{
  "model": "segmentation model",
  "num_classes": 2,
  "blocks_per_level": 1
}
Rows from block 3, named by matrix and row number. Rows with one number belong to one channel. Each number is 50 + 15 x the weight over its row's rms, rounded and kept within 0 to 99. All counts start at 0. After the name is the row's rms in percent of the matrix's.
# convs0: first 3x3 conv (model.mid.0.convs.0.weight, 192x192x3x3, standardized in use), inputs 20-39, a 3x3 kernel for each
# convs1: second 3x3 conv (model.mid.0.convs.1.weight, 192x192x3x3, standardized in use, transposed), outputs 20-39, a 3x3 kernel for each
convs0.29 037:33 32 35 28 27 33 38 39 40 44 41 39 40 33 37 42 36 37 35 35 37 34 33 37 42 40 39 61 74 79 74 89 90 80 89 84 51 56 59 56 63 64 60 65 65 66 76 76 75 88 87 71 81 74 44 43 40 44 42 37 44 39 39 64 61 57 56 52 50 54 50 45 38 36 40 38 37 40 43 42 40 29 27 28 29 27 27 33 31 35 39 40 41 42 40 41 41 39 41 74 66 57 68 58 49 66 58 53 52 48 41 48 45 44 50 49 46 38 36 38 34 33 36 38 37 36 68 64 59 59 52 46 55 51 45 46 45 40 49 47 43 47 45 42 50 51 53 56 55 56 54 55 56 58 60 57 61 62 61 58 61 57 53 48 46 42 37 33 43 38 33 37 34 39 39 37 39 40 40 41
convs1.29 059:60 57 54 59 56 55 64 62 64 59 52 53 62 61 62 65 63 66 71 67 45 67 69 55 57 50 48 45 43 45 43 42 45 41 41 45 57 52 51 63 55 51 67 61 61 51 47 47 46 45 48 49 50 53 51 51 51 52 54 54 52 54 56 50 48 50 45 42 44 47 44 46 60 64 64 55 57 58 56 60 62 29 32 30 33 37 35 28 32 31 42 44 42 35 35 37 29 30 36 23 23 30 28 26 27 30 27 28 79 76 74 77 76 74 74 71 69 52 51 52 51 51 49 51 49 47 61 61 62 60 62 62 57 61 61 17 35 21 31 41 34 21 29 11 59 68 60 56 55 52 61 66 63 40 38 40 41 43 40 47 48 42 53 53 55 44 46 45 54 52 51 53 52 50 51 49 49 50 49 50
convs0.30 086:55 55 56 58 58 58 59 60 60 54 53 53 54 54 54 53 54 53 53 55 53 57 62 60 56 61 60 37 43 44 51 62 62 58 65 66 57 61 61 62 68 66 61 64 63 70 74 75 78 87 84 74 81 76 52 53 52 53 53 52 53 53 53 60 57 50 55 49 42 42 42 42 56 56 56 57 57 56 56 58 57 54 55 55 57 57 57 58 59 59 50 49 48 50 49 48 51 50 51 44 36 26 35 29 21 24 23 19 46 41 37 46 45 43 35 33 31 55 56 56 57 58 58 58 59 59 49 45 39 42 34 28 35 33 32 63 59 58 59 58 60 55 57 55 55 57 56 57 59 59 57 59 58 53 55 54 54 56 55 53 54 53 44 38 33 36 29 24 32 31 29 55 56 56 57 58 58 58 60 59
convs1.30 083:52 44 39 51 43 40 49 42 46 50 35 44 08 00 17 44 29 51 92 62 79 61 49 66 76 57 69 49 38 32 45 39 32 51 47 39 27 38 32 25 33 28 37 46 44 41 35 37 31 21 25 44 33 33 58 56 59 55 56 62 53 53 60 44 42 49 40 38 46 46 45 49 51 67 59 72 85 74 53 64 58 47 53 46 71 75 58 49 53 43 61 64 49 81 85 68 62 71 50 50 48 47 35 31 32 49 45 45 69 55 55 44 39 52 55 53 63 47 48 48 51 49 48 47 47 47 49 46 48 49 47 50 51 51 50 66 78 85 46 53 62 46 61 59 40 46 39 41 52 40 32 41 35 50 45 47 44 43 44 52 48 47 64 59 57 59 47 49 60 49 51 54 54 52 59 58 56 54 53 53
convs0.31 131:64 64 63 64 64 64 63 62 62 61 60 60 62 61 60 60 59 59 66 66 65 66 67 65 63 64 63 58 63 60 62 72 68 60 65 61 58 59 58 60 62 60 57 57 55 59 61 58 63 65 61 58 57 55 61 61 61 60 59 59 60 59 60 40 36 37 33 27 28 34 28 29 65 64 64 64 64 63 62 61 60 66 67 67 66 66 66 65 65 65 58 57 57 56 55 55 58 57 57 24 20 22 18 12 15 23 19 23 48 45 46 50 49 50 51 53 55 63 63 63 63 63 62 62 61 61 36 33 35 29 23 26 32 27 29 58 56 55 58 58 55 56 56 55 58 58 58 58 59 59 58 58 58 57 57 57 56 55 55 56 55 55 39 36 37 32 26 28 36 30 32 63 63 63 63 63 63 62 62 62
convs1.31 091:47 49 51 47 50 46 45 45 41 48 53 55 54 60 59 43 45 43 69 64 63 71 74 68 72 75 79 40 44 47 42 46 45 38 38 38 74 71 64 72 72 59 52 46 39 44 45 45 46 48 48 42 44 45 46 46 49 45 45 47 50 52 52 62 62 60 68 69 65 68 69 66 38 35 34 35 31 29 34 32 33 59 55 58 58 58 65 71 73 77 49 53 57 51 56 57 60 63 64 67 74 77 73 77 81 69 72 71 60 65 69 67 67 64 70 63 57 46 46 47 46 46 45 46 45 43 54 50 50 47 45 46 50 48 47 60 59 63 59 55 76 68 74 79 46 45 40 46 40 39 44 39 34 49 45 44 52 50 52 50 47 49 52 54 52 55 60 58 53 58 60 50 50 52 49 48 50 52 52 53
convs0.32 042:53 55 57 56 56 57 61 60 63 46 37 31 39 29 26 39 30 26 61 51 42 52 45 36 52 44 35 45 60 74 55 65 81 60 65 75 66 71 73 71 78 80 74 79 82 74 75 70 78 79 74 78 75 74 47 47 46 41 40 39 40 40 41 67 66 62 59 52 47 54 48 42 40 41 45 41 40 40 41 38 40 30 23 21 29 22 19 39 32 31 30 35 46 27 32 45 35 42 50 55 54 58 52 46 52 54 51 54 65 59 54 54 48 48 54 52 50 59 57 56 52 51 51 54 52 48 43 38 40 38 32 40 42 42 42 42 40 35 42 37 33 40 37 32 64 66 67 65 64 66 62 59 59 62 61 59 63 62 62 66 66 64 25 26 31 19 17 24 23 23 29 65 63 60 64 64 60 66 64 59
convs1.32 073:59 54 61 57 53 61 59 60 63 59 57 66 58 58 68 59 65 71 54 36 39 59 41 34 44 42 38 40 46 51 43 49 52 40 46 48 54 54 55 53 55 51 58 60 56 43 39 49 42 39 48 42 40 49 52 53 54 53 55 55 53 55 54 52 50 51 48 46 47 49 47 49 56 58 57 55 55 54 55 55 56 45 43 40 47 45 43 45 43 41 40 40 32 41 49 31 38 42 31 32 35 36 31 37 37 33 34 32 72 68 63 67 66 62 66 65 61 50 49 48 49 46 47 48 46 46 53 58 58 51 55 58 49 54 58 12 24 10 26 22 09 21 08 00 56 58 66 63 60 69 62 66 69 37 32 33 34 35 37 41 39 37 49 40 40 51 43 43 50 44 41 49 49 50 50 49 51 51 50 51
convs0.33 095:59 58 58 57 56 59 56 56 58 62 66 68 67 69 69 67 68 67 65 67 67 65 68 68 62 65 67 68 65 66 64 63 63 62 59 58 53 51 52 50 51 53 50 50 52 50 52 53 53 55 53 53 53 52 61 64 65 64 66 66 66 65 61 32 31 33 29 27 30 28 25 28 62 64 63 65 66 66 66 66 65 78 81 80 76 78 77 71 73 73 63 59 57 62 58 54 61 58 56 21 19 22 17 14 17 20 15 19 48 50 51 52 55 56 58 59 59 55 55 56 54 55 57 55 55 57 34 34 39 31 27 33 34 28 32 60 62 67 65 66 69 65 67 65 52 52 51 52 53 51 52 52 53 53 53 54 52 50 53 54 53 52 45 43 44 42 38 37 43 38 35 53 52 52 51 52 51 50 51 52
convs1.33 070:50 56 59 49 51 51 43 46 44 40 52 55 50 53 51 36 37 34 74 81 81 83 97 99 84 96 86 35 42 47 33 34 40 31 31 33 77 79 79 72 75 76 54 59 66 52 54 54 54 57 55 51 52 50 47 48 48 47 48 45 49 50 47 60 58 59 67 65 65 71 70 71 45 35 34 40 34 33 40 37 35 46 40 34 52 51 45 63 62 55 45 42 42 39 46 43 48 48 50 82 85 81 80 82 83 77 78 77 72 92 99 80 91 96 82 86 82 51 52 54 52 51 53 51 51 51 51 53 52 49 49 50 49 46 48 72 75 50 78 85 63 69 74 68 51 51 45 50 45 46 49 44 42 63 64 67 64 68 67 63 68 62 53 53 52 57 57 57 56 58 55 48 49 50 50 50 50 51 50 49
convs0.34 054:58 54 52 58 52 51 56 50 49 49 48 49 43 45 48 41 42 44 60 52 51 54 48 49 53 45 47 65 78 70 86 98 86 93 96 79 66 68 64 73 76 68 69 68 62 64 68 61 72 77 64 68 69 59 61 59 60 55 50 55 58 54 58 48 41 43 35 22 25 34 25 30 52 52 51 51 52 51 47 45 46 55 53 56 51 48 51 54 52 51 54 52 52 50 43 45 58 56 57 33 26 30 22 08 21 37 30 40 49 46 46 45 43 50 49 46 47 62 58 57 56 53 54 54 53 54 34 28 34 25 13 23 36 28 40 48 47 46 45 47 47 44 43 45 57 54 51 56 56 51 53 52 47 52 50 49 51 45 46 53 49 53 37 32 36 27 16 23 38 30 38 59 54 55 56 53 52 56 54 53
convs1.34 064:57 60 58 64 64 63 68 67 65 60 59 53 74 75 68 71 72 64 41 43 44 36 34 45 58 59 67 53 56 55 58 60 60 55 57 55 67 69 63 75 81 73 60 63 58 50 52 46 54 60 57 49 52 49 49 48 49 50 46 45 53 52 51 45 48 46 51 54 50 45 48 43 52 52 55 46 43 46 41 37 41 56 50 55 40 33 45 48 48 58 47 38 50 33 35 37 31 32 44 49 49 52 52 55 57 54 56 55 73 79 73 72 75 67 63 62 56 47 47 47 46 46 48 45 45 44 56 51 48 48 43 41 61 55 53 36 04 17 00 00 06 16 23 46 56 50 47 53 45 47 57 50 45 44 48 43 49 56 50 52 51 55 44 45 45 47 53 53 46 56 60 49 49 49 47 46 47 51 50 50
convs0.35 156:64 62 63 61 61 62 63 62 61 60 61 63 61 59 61 63 62 63 64 66 66 65 66 67 64 66 68 63 74 65 76 89 77 67 76 63 54 56 55 59 60 59 55 56 52 53 55 55 57 57 55 53 54 53 59 58 61 57 54 55 59 54 56 41 38 39 34 28 29 34 27 28 62 62 64 61 60 60 62 60 61 65 67 66 63 64 66 63 64 66 57 54 53 54 52 52 55 54 52 23 19 23 17 11 16 21 16 18 47 46 50 50 49 56 57 58 61 60 61 62 61 59 59 62 60 60 35 32 37 28 22 26 31 24 25 61 57 59 61 57 57 62 57 57 58 58 59 55 57 57 55 56 58 56 58 58 54 55 55 55 55 55 39 36 38 32 26 26 36 29 29 60 59 60 59 59 59 58 58 61
convs1.35 055:48 52 61 47 51 51 49 52 43 55 58 59 63 67 64 41 32 22 61 53 67 63 73 76 49 60 72 33 34 38 34 34 36 39 35 36 80 77 70 84 92 80 57 63 50 49 56 53 57 63 57 47 52 48 42 39 43 39 33 35 46 44 43 70 72 70 78 79 77 76 77 75 35 35 36 34 32 33 36 36 39 49 43 44 50 46 58 57 62 74 46 40 34 37 35 45 47 59 63 67 71 76 75 80 77 58 65 70 61 61 71 72 67 67 80 68 56 50 53 53 52 53 54 53 53 52 60 53 51 45 40 45 58 48 49 51 44 32 61 60 80 27 44 74 42 40 38 38 29 37 43 33 37 27 33 25 39 52 43 37 34 27 43 46 48 44 53 57 44 51 52 49 47 50 44 42 47 50 50 51
convs0.36 112:66 65 64 63 62 62 64 65 66 59 61 65 58 61 65 62 63 66 66 66 66 66 68 70 63 66 68 63 65 54 70 73 61 62 64 51 48 48 46 47 48 47 46 45 46 48 47 48 49 50 47 48 47 42 62 61 64 58 58 63 61 58 61 38 34 39 30 25 32 33 28 32 64 64 63 63 65 64 63 64 65 65 68 67 63 67 67 62 65 67 63 60 58 60 58 56 58 57 54 26 22 28 18 14 22 23 18 23 46 48 48 49 54 59 57 59 62 65 65 65 61 62 64 63 62 64 35 33 37 26 22 28 29 24 27 57 59 61 57 57 61 57 57 61 58 57 57 60 59 58 56 57 57 58 56 56 56 50 53 57 54 56 41 37 42 33 29 34 37 32 34 58 57 59 59 57 58 59 58 60
convs1.36 069:40 41 47 41 42 42 40 39 36 57 59 53 64 63 53 44 41 27 51 53 53 63 59 52 62 65 58 38 42 45 39 45 46 39 39 41 66 77 73 65 83 81 45 49 51 50 55 50 57 64 57 52 52 46 49 46 46 46 41 38 52 49 44 65 66 65 74 74 73 73 74 72 36 36 41 29 32 38 34 36 40 61 53 43 57 50 46 68 65 66 41 41 45 43 40 49 50 54 66 77 81 74 85 85 80 72 75 75 62 71 74 74 75 72 78 72 58 50 52 53 50 51 51 48 47 49 53 46 45 41 33 33 47 38 40 84 66 52 85 65 58 72 77 86 45 35 37 40 32 32 42 34 25 38 38 37 51 59 50 47 52 42 44 48 46 56 57 53 53 52 52 49 47 48 46 42 43 49 46 47
convs0.37 118:45 44 45 41 39 41 45 44 45 42 41 41 40 39 41 44 43 45 45 42 44 38 33 35 45 40 41 64 70 64 87 91 75 75 75 59 51 52 51 55 54 51 56 55 52 41 42 42 41 38 38 47 42 41 45 44 45 42 41 43 46 46 47 58 56 56 43 39 40 39 37 37 44 43 44 38 37 39 44 42 44 45 44 45 41 40 41 45 44 45 46 44 46 44 44 46 48 49 48 43 38 43 32 28 37 42 41 42 31 29 31 37 39 46 48 51 54 46 45 45 42 41 42 46 45 45 56 53 56 40 37 41 41 39 41 45 42 39 46 45 46 49 50 52 47 47 47 47 46 46 50 49 49 49 49 48 49 48 48 51 52 52 53 51 55 42 39 45 47 44 43 45 44 44 41 40 41 45 44 45
convs1.37 113:61 63 63 66 67 65 65 66 60 66 66 68 60 59 65 65 64 62 23 31 35 14 19 30 29 33 33 64 60 63 63 62 64 69 68 69 44 38 34 49 53 45 45 54 44 55 60 59 60 64 63 58 61 60 50 50 51 48 44 45 49 45 45 36 43 41 39 43 43 30 33 31 55 57 58 65 64 60 60 57 56 48 44 48 38 34 41 38 34 47 33 30 32 33 29 32 32 31 39 24 26 30 22 28 34 25 28 35 20 25 30 27 37 39 24 30 30 48 49 46 50 51 50 51 50 50 69 64 60 60 53 54 67 61 59 16 08 09 10 05 11 13 05 24 63 67 65 59 59 58 65 60 55 35 38 37 46 52 51 37 47 48 37 44 45 39 46 48 40 44 47 53 51 52 49 47 48 51 49 49
convs0.38 100:54 54 54 58 57 57 60 61 62 53 50 50 51 50 49 53 54 51 52 58 54 53 61 56 45 52 52 26 43 46 43 64 68 28 41 49 48 56 58 58 69 68 52 58 58 64 77 74 74 91 87 67 77 74 51 50 50 48 46 46 49 49 49 77 76 70 65 56 48 42 40 40 55 57 56 55 57 55 54 56 55 47 46 46 48 47 47 53 53 53 48 46 48 44 41 43 46 45 48 69 60 51 41 33 32 30 31 32 51 48 42 40 40 37 40 41 36 57 57 57 57 57 57 59 60 60 61 59 57 47 38 37 34 34 36 56 50 49 54 54 54 59 61 60 55 57 56 56 59 58 54 55 55 51 52 51 53 53 52 50 49 49 56 53 50 37 30 27 27 26 29 59 59 58 61 61 60 62 63 62
convs1.38 121:43 42 44 34 31 32 31 30 37 27 24 37 00 00 22 40 41 52 46 40 29 38 36 43 63 67 63 46 45 45 40 43 44 40 43 43 15 23 24 17 31 27 30 41 40 44 37 42 38 29 33 46 38 38 58 57 60 55 52 58 53 50 59 39 43 47 35 38 43 40 44 46 57 64 64 70 65 59 47 43 43 65 72 64 81 85 76 62 67 59 69 75 56 85 92 80 67 73 62 48 42 37 46 46 45 62 63 58 36 31 33 19 23 30 41 40 46 49 50 48 52 52 49 49 49 48 50 50 48 41 47 49 41 45 48 71 52 39 58 60 62 87 94 83 32 44 44 34 39 32 29 38 34 32 33 32 36 37 34 43 44 36 52 48 43 54 51 49 59 57 52 54 56 54 54 56 54 48 49 50
convs0.39 031:32 33 27 38 36 32 42 36 34 47 40 43 44 42 40 57 53 46 45 50 57 46 48 60 51 55 61 60 62 63 66 67 73 70 73 76 21 17 18 27 22 17 29 21 21 55 66 70 54 62 56 54 54 54 59 57 60 49 59 56 60 64 58 26 34 36 34 35 39 42 44 45 50 40 51 48 39 53 52 52 56 29 28 36 30 28 30 41 40 42 62 64 64 54 50 50 54 51 52 67 60 59 54 56 50 61 56 51 46 46 43 45 47 49 51 61 52 28 26 23 26 24 22 36 36 23 79 73 68 72 71 59 65 60 52 35 32 27 40 34 26 41 36 26 56 59 67 61 67 70 64 69 73 78 83 76 65 64 65 57 64 60 59 57 58 52 52 48 53 52 44 30 36 39 30 28 39 41 35 41
convs1.39 074:64 66 64 64 65 61 64 63 62 64 67 63 69 71 67 62 62 59 69 66 57 85 82 53 69 57 45 51 57 58 54 60 58 47 54 53 59 58 59 59 57 64 63 61 56 54 57 55 53 57 54 54 59 55 49 51 50 48 49 50 49 49 50 53 49 51 50 45 47 52 49 50 54 56 58 46 49 53 55 57 60 18 20 20 22 24 27 25 27 25 33 30 35 36 33 38 35 37 42 35 35 36 41 41 42 36 39 42 78 74 73 79 75 72 75 70 69 52 50 50 50 50 47 51 51 50 62 59 61 64 62 61 57 55 57 07 07 01 28 13 21 23 24 21 64 58 59 62 60 59 57 52 52 47 50 45 45 45 47 48 46 41 57 55 50 57 55 48 56 55 48 52 50 48 51 49 47 49 47 46
convs0.40 083:41 43 44 40 40 43 44 45 48 35 37 38 31 35 37 34 38 42 37 33 33 33 27 27 38 32 30 44 35 36 59 50 42 48 35 25 62 61 61 68 71 66 58 57 55 55 55 53 62 62 53 47 44 38 35 33 34 30 25 29 36 34 37 81 82 74 61 52 48 75 65 52 38 39 43 32 33 36 34 35 38 31 32 36 29 31 34 34 36 39 42 41 40 40 35 36 49 48 47 76 74 62 70 57 48 88 81 67 47 45 40 51 43 39 63 62 59 46 47 47 44 46 47 45 49 50 67 65 59 50 41 39 70 64 54 45 49 43 55 58 51 52 55 50 45 43 42 44 39 38 42 37 35 48 45 45 44 39 40 47 43 45 58 53 46 40 31 30 68 61 51 47 46 46 43 44 44 45 47 47
convs1.40 095:58 51 50 56 44 43 53 43 45 56 43 52 18 01 21 53 43 55 28 30 20 22 26 27 44 52 51 63 55 48 59 55 47 61 58 53 29 30 23 22 34 21 34 45 40 47 43 43 42 36 35 48 38 37 55 56 58 55 52 55 51 47 50 34 42 46 29 36 42 27 33 36 54 64 71 68 69 67 50 46 45 58 66 60 69 83 72 57 64 59 52 59 51 68 81 74 59 71 70 27 22 22 30 25 26 38 35 37 21 19 29 02 09 21 17 26 43 46 47 46 48 49 48 47 49 47 61 59 54 57 57 52 57 61 56 28 23 29 20 30 42 43 72 76 56 63 65 55 53 55 54 54 51 36 37 33 39 40 38 48 50 44 41 40 40 43 43 47 47 50 49 54 55 54 56 56 55 51 52 51
convs0.41 123:57 58 59 57 56 58 56 55 57 63 63 67 67 68 72 68 72 74 63 65 67 64 66 69 65 67 69 72 66 63 65 59 55 62 57 55 52 50 50 50 48 48 50 48 50 48 48 50 50 49 50 50 51 51 63 64 66 65 64 67 64 67 68 34 35 38 31 30 35 31 30 34 62 63 63 64 64 64 65 66 68 70 74 73 66 70 71 65 67 68 62 58 56 57 54 50 57 53 50 26 28 32 20 17 24 21 18 25 50 51 56 52 55 61 59 64 67 55 55 56 54 55 57 55 57 59 37 36 40 30 26 31 29 27 32 63 60 64 66 63 68 67 69 72 56 56 57 56 56 57 56 57 57 56 54 55 52 51 54 54 53 55 44 43 46 38 35 37 37 35 37 54 54 54 53 55 55 54 55 54
convs1.41 112:44 45 48 41 41 43 37 38 39 42 49 50 42 46 47 35 37 41 68 77 71 70 82 79 70 77 78 39 42 47 34 36 42 34 33 37 66 71 80 59 68 71 53 58 63 50 49 50 50 48 49 48 48 48 48 50 49 48 49 47 48 48 47 57 56 57 64 62 63 70 69 69 44 35 33 41 35 33 42 37 32 54 47 40 60 55 47 63 60 53 49 50 52 56 54 57 59 61 58 80 83 79 82 83 79 76 78 78 60 80 87 62 76 83 68 72 68 52 52 53 50 50 52 52 51 51 48 51 48 44 45 45 41 41 44 88 90 69 96 97 79 89 92 82 51 48 47 46 41 39 41 38 39 58 59 58 58 62 63 57 63 59 57 56 50 57 56 52 54 55 54 48 49 49 48 48 49 48 48 48
convs0.42 058:47 48 49 49 51 53 48 50 51 51 50 51 50 47 48 49 48 49 49 51 52 54 56 57 50 52 52 17 21 30 35 47 55 61 65 62 45 49 51 54 61 62 57 61 57 58 65 69 70 82 84 72 79 76 51 52 51 50 50 48 47 48 47 76 76 66 73 69 55 56 46 42 49 51 54 52 53 54 51 52 52 48 50 53 49 51 54 49 51 53 57 57 54 51 49 46 48 46 46 89 84 60 71 53 30 37 22 13 57 50 42 41 33 28 29 25 24 48 48 49 48 49 50 48 49 50 85 83 67 73 64 45 48 37 31 57 57 58 58 55 52 57 54 50 48 51 53 52 54 56 54 55 56 55 56 54 55 55 53 50 50 49 73 70 57 57 45 30 36 26 22 47 49 52 50 53 55 50 53 55
convs1.42 075:62 60 54 60 53 50 58 55 55 54 39 48 45 33 45 73 64 66 34 27 23 29 29 29 47 34 34 68 65 60 64 61 56 59 55 54 34 40 38 45 47 50 63 59 65 52 51 50 54 47 48 56 54 51 54 55 56 52 53 56 48 50 52 35 37 43 33 34 39 39 39 43 59 68 62 64 74 67 55 68 64 34 40 38 34 40 36 27 31 31 43 45 44 48 52 52 33 36 33 26 24 32 28 30 35 38 33 35 44 41 50 45 49 62 57 55 65 49 51 51 52 54 54 53 53 52 75 73 65 64 63 55 59 54 48 15 08 21 16 37 33 42 34 36 73 74 59 63 59 47 58 61 53 38 37 46 42 50 48 47 50 53 48 47 46 52 50 53 59 59 58 58 57 54 53 52 50 50 49 47
convs0.43 099:47 47 48 46 47 48 48 50 51 48 46 46 46 46 47 50 51 51 49 55 55 50 57 55 47 53 53 57 68 68 76 88 82 65 71 67 58 63 63 65 70 68 58 60 59 66 76 74 77 88 83 69 75 69 47 45 47 44 43 45 48 47 49 70 65 58 52 43 39 40 35 34 49 48 48 47 46 46 48 48 49 48 48 49 47 47 48 50 51 52 46 44 44 41 39 40 44 42 44 66 55 46 38 27 25 32 26 25 47 38 37 39 35 35 44 44 44 48 47 48 47 47 48 50 50 51 62 57 52 41 32 31 34 29 30 55 51 49 55 53 52 57 57 55 47 49 50 49 51 52 49 50 50 48 49 51 47 48 49 47 47 48 56 49 45 34 26 26 33 28 28 46 46 47 45 45 46 48 49 50
convs1.43 090:47 43 45 38 33 37 38 35 40 34 19 35 05 00 21 47 43 54 48 31 24 40 44 42 55 52 44 50 44 44 41 40 39 41 40 38 19 21 14 20 27 17 30 36 28 38 34 36 32 22 28 42 33 36 57 57 61 54 55 62 54 54 62 41 43 48 38 40 44 44 46 46 60 71 69 68 71 62 47 52 50 56 63 51 74 83 69 57 63 53 70 74 56 84 93 80 70 71 63 43 39 36 42 41 39 56 56 52 40 33 42 26 28 40 45 40 46 49 49 48 50 50 48 48 47 46 53 49 48 47 48 47 45 44 45 61 53 57 69 76 78 80 89 73 44 51 45 39 41 35 36 40 35 30 29 27 36 37 33 38 37 33 53 47 45 54 51 47 58 53 47 56 56 54 55 55 54 50 50 51
convs0.44 122:40 39 38 37 38 36 36 36 39 35 35 36 32 34 36 34 35 37 37 32 32 31 29 29 33 30 31 37 36 36 43 40 37 46 40 37 48 49 48 50 49 48 48 47 48 35 38 38 38 36 35 41 37 36 37 35 37 34 31 35 39 37 40 75 75 73 68 65 64 65 66 64 33 34 37 32 32 34 31 31 36 35 35 36 30 30 33 33 33 35 46 46 46 42 41 42 48 48 47 80 78 75 74 71 73 77 77 75 49 45 46 45 44 46 54 52 52 42 42 41 39 40 40 39 40 41 68 68 68 66 63 63 69 67 65 39 39 37 43 43 43 43 45 44 40 39 37 39 36 36 39 37 36 44 42 42 43 39 40 45 43 45 66 66 65 62 59 62 67 67 67 41 40 40 37 37 37 38 38 38
convs1.44 136:61 60 58 60 58 58 58 57 56 66 59 58 56 49 56 65 64 63 23 20 23 12 16 23 32 40 43 66 65 62 68 67 65 65 66 64 44 47 44 45 50 50 43 54 53 55 56 54 58 57 55 56 54 52 52 52 53 52 50 49 52 49 48 41 45 44 40 43 44 34 37 37 60 63 66 66 65 65 57 53 54 44 44 44 41 39 40 43 41 44 36 37 40 35 39 41 41 40 44 26 20 22 27 26 27 33 33 34 37 39 38 34 43 47 31 46 51 50 51 51 51 53 52 50 50 50 58 57 54 52 51 47 58 58 55 18 07 11 04 00 07 22 21 34 64 65 65 62 59 59 61 58 56 46 48 44 49 55 51 51 57 54 40 40 43 40 43 43 44 49 48 51 51 51 50 49 49 50 48 48
convs0.45 111:59 59 60 59 59 59 54 54 57 66 67 66 65 66 67 67 70 72 63 65 67 66 70 71 63 66 69 66 65 64 63 63 61 65 61 58 51 51 52 51 51 51 50 48 50 49 48 49 52 49 50 51 51 52 66 67 64 64 63 63 65 64 66 37 36 39 31 28 32 31 27 32 64 64 62 65 66 62 64 62 62 73 74 73 70 71 72 66 67 69 63 61 58 61 57 52 57 51 47 29 29 30 20 15 19 19 16 20 52 49 49 49 46 49 55 59 64 59 59 59 57 56 58 57 57 60 45 45 47 33 29 31 30 25 30 67 67 64 66 65 61 66 69 68 54 54 54 55 57 57 55 55 57 57 56 56 56 53 53 54 51 52 51 50 48 40 34 34 38 33 34 51 52 54 53 52 54 53 53 55
convs1.45 098:43 48 48 40 40 43 37 36 38 35 44 46 39 45 46 29 33 35 64 73 69 69 80 84 73 86 87 38 41 46 36 36 39 32 30 32 72 76 81 69 70 70 55 51 53 49 50 49 51 51 51 47 47 47 46 47 48 46 47 46 48 48 48 59 57 58 66 65 64 70 70 69 45 38 35 39 34 34 40 35 34 51 47 43 55 53 51 64 64 62 55 48 50 57 54 54 57 59 60 78 79 78 80 84 81 78 79 79 60 78 88 65 76 82 73 74 73 52 53 54 51 52 53 52 53 51 48 47 46 42 42 43 42 42 45 82 87 73 95 95 91 91 99 98 51 48 42 44 40 39 42 35 37 59 61 61 58 64 63 55 58 58 54 53 53 53 57 54 56 57 56 48 48 49 47 47 48 48 48 49
convs0.46 069:53 53 51 53 54 54 54 52 53 54 54 53 48 47 45 43 43 40 52 45 43 48 41 40 41 36 36 00 00 00 00 05 16 24 27 32 37 39 41 44 49 49 52 53 53 34 32 35 41 38 38 49 47 47 52 52 49 47 45 43 44 43 42 97 98 95 92 91 84 69 65 68 48 48 47 48 47 44 43 42 40 52 51 49 52 50 48 52 51 49 54 55 52 48 46 48 47 47 50 89 86 78 64 54 53 44 41 49 58 60 54 40 36 35 36 29 27 61 62 61 61 62 58 56 56 55 79 80 77 71 66 64 54 53 59 50 51 51 48 48 43 53 50 47 46 44 42 46 43 41 46 43 38 38 37 36 38 35 36 41 37 40 84 84 78 69 61 61 48 47 55 59 59 56 58 57 53 55 56 51
convs1.46 161:55 55 56 55 54 55 52 52 54 35 37 43 38 42 48 61 63 65 22 22 28 17 19 23 36 44 44 59 61 60 63 65 65 60 62 62 54 58 61 56 58 61 54 55 57 56 55 56 60 59 59 60 59 58 49 50 51 48 49 50 50 51 52 43 45 46 44 46 46 42 44 43 67 66 65 70 67 64 56 54 54 45 41 39 36 33 33 37 35 38 42 38 42 39 38 39 32 33 36 34 30 32 36 36 37 49 47 46 52 60 63 53 63 68 54 61 68 55 55 55 56 56 56 51 51 51 48 51 48 45 45 44 50 51 49 22 16 23 07 04 14 39 36 41 55 58 52 56 54 51 54 55 52 55 57 56 58 60 60 58 62 60 45 46 44 47 48 46 50 51 50 48 48 47 46 46 46 47 47 47
convs0.47 082:40 40 41 40 41 42 42 41 43 43 37 37 42 35 35 43 36 34 44 51 46 47 51 47 47 48 43 06 03 10 06 08 21 22 23 30 27 24 27 32 32 35 34 36 39 56 56 58 60 64 67 59 62 64 49 50 49 50 50 48 41 45 41 68 80 76 75 90 80 68 76 72 42 42 46 44 46 47 43 43 42 38 37 37 40 40 37 37 39 37 51 55 53 48 49 47 40 41 44 84 94 79 80 85 69 60 63 58 55 59 50 41 36 30 28 22 17 38 41 41 41 43 41 44 44 42 75 80 68 77 83 66 61 67 59 47 41 47 44 38 45 48 44 45 57 56 56 58 55 54 52 53 49 55 55 49 52 54 47 47 46 42 70 76 68 63 69 60 49 52 51 49 52 49 53 53 53 45 49 49
convs1.47 127:58 56 54 55 52 51 51 49 50 51 50 58 52 51 60 60 60 66 24 23 26 26 28 28 32 39 36 58 59 60 58 60 60 52 53 55 70 67 69 63 63 67 68 64 68 54 55 56 55 56 57 53 53 54 48 50 50 48 51 52 49 51 52 47 46 48 46 45 48 49 47 50 66 68 60 69 69 62 60 62 54 26 26 24 27 27 23 31 31 27 34 39 37 35 39 35 34 37 36 36 33 39 41 38 42 46 42 45 70 75 83 71 77 85 70 76 85 55 55 54 55 56 54 53 54 52 41 43 44 41 43 42 41 43 45 21 20 23 28 29 24 43 43 40 54 57 49 53 54 47 48 50 44 58 59 63 54 56 59 53 57 58 45 47 45 46 47 45 48 49 47 47 46 45 46 46 45 45 45 45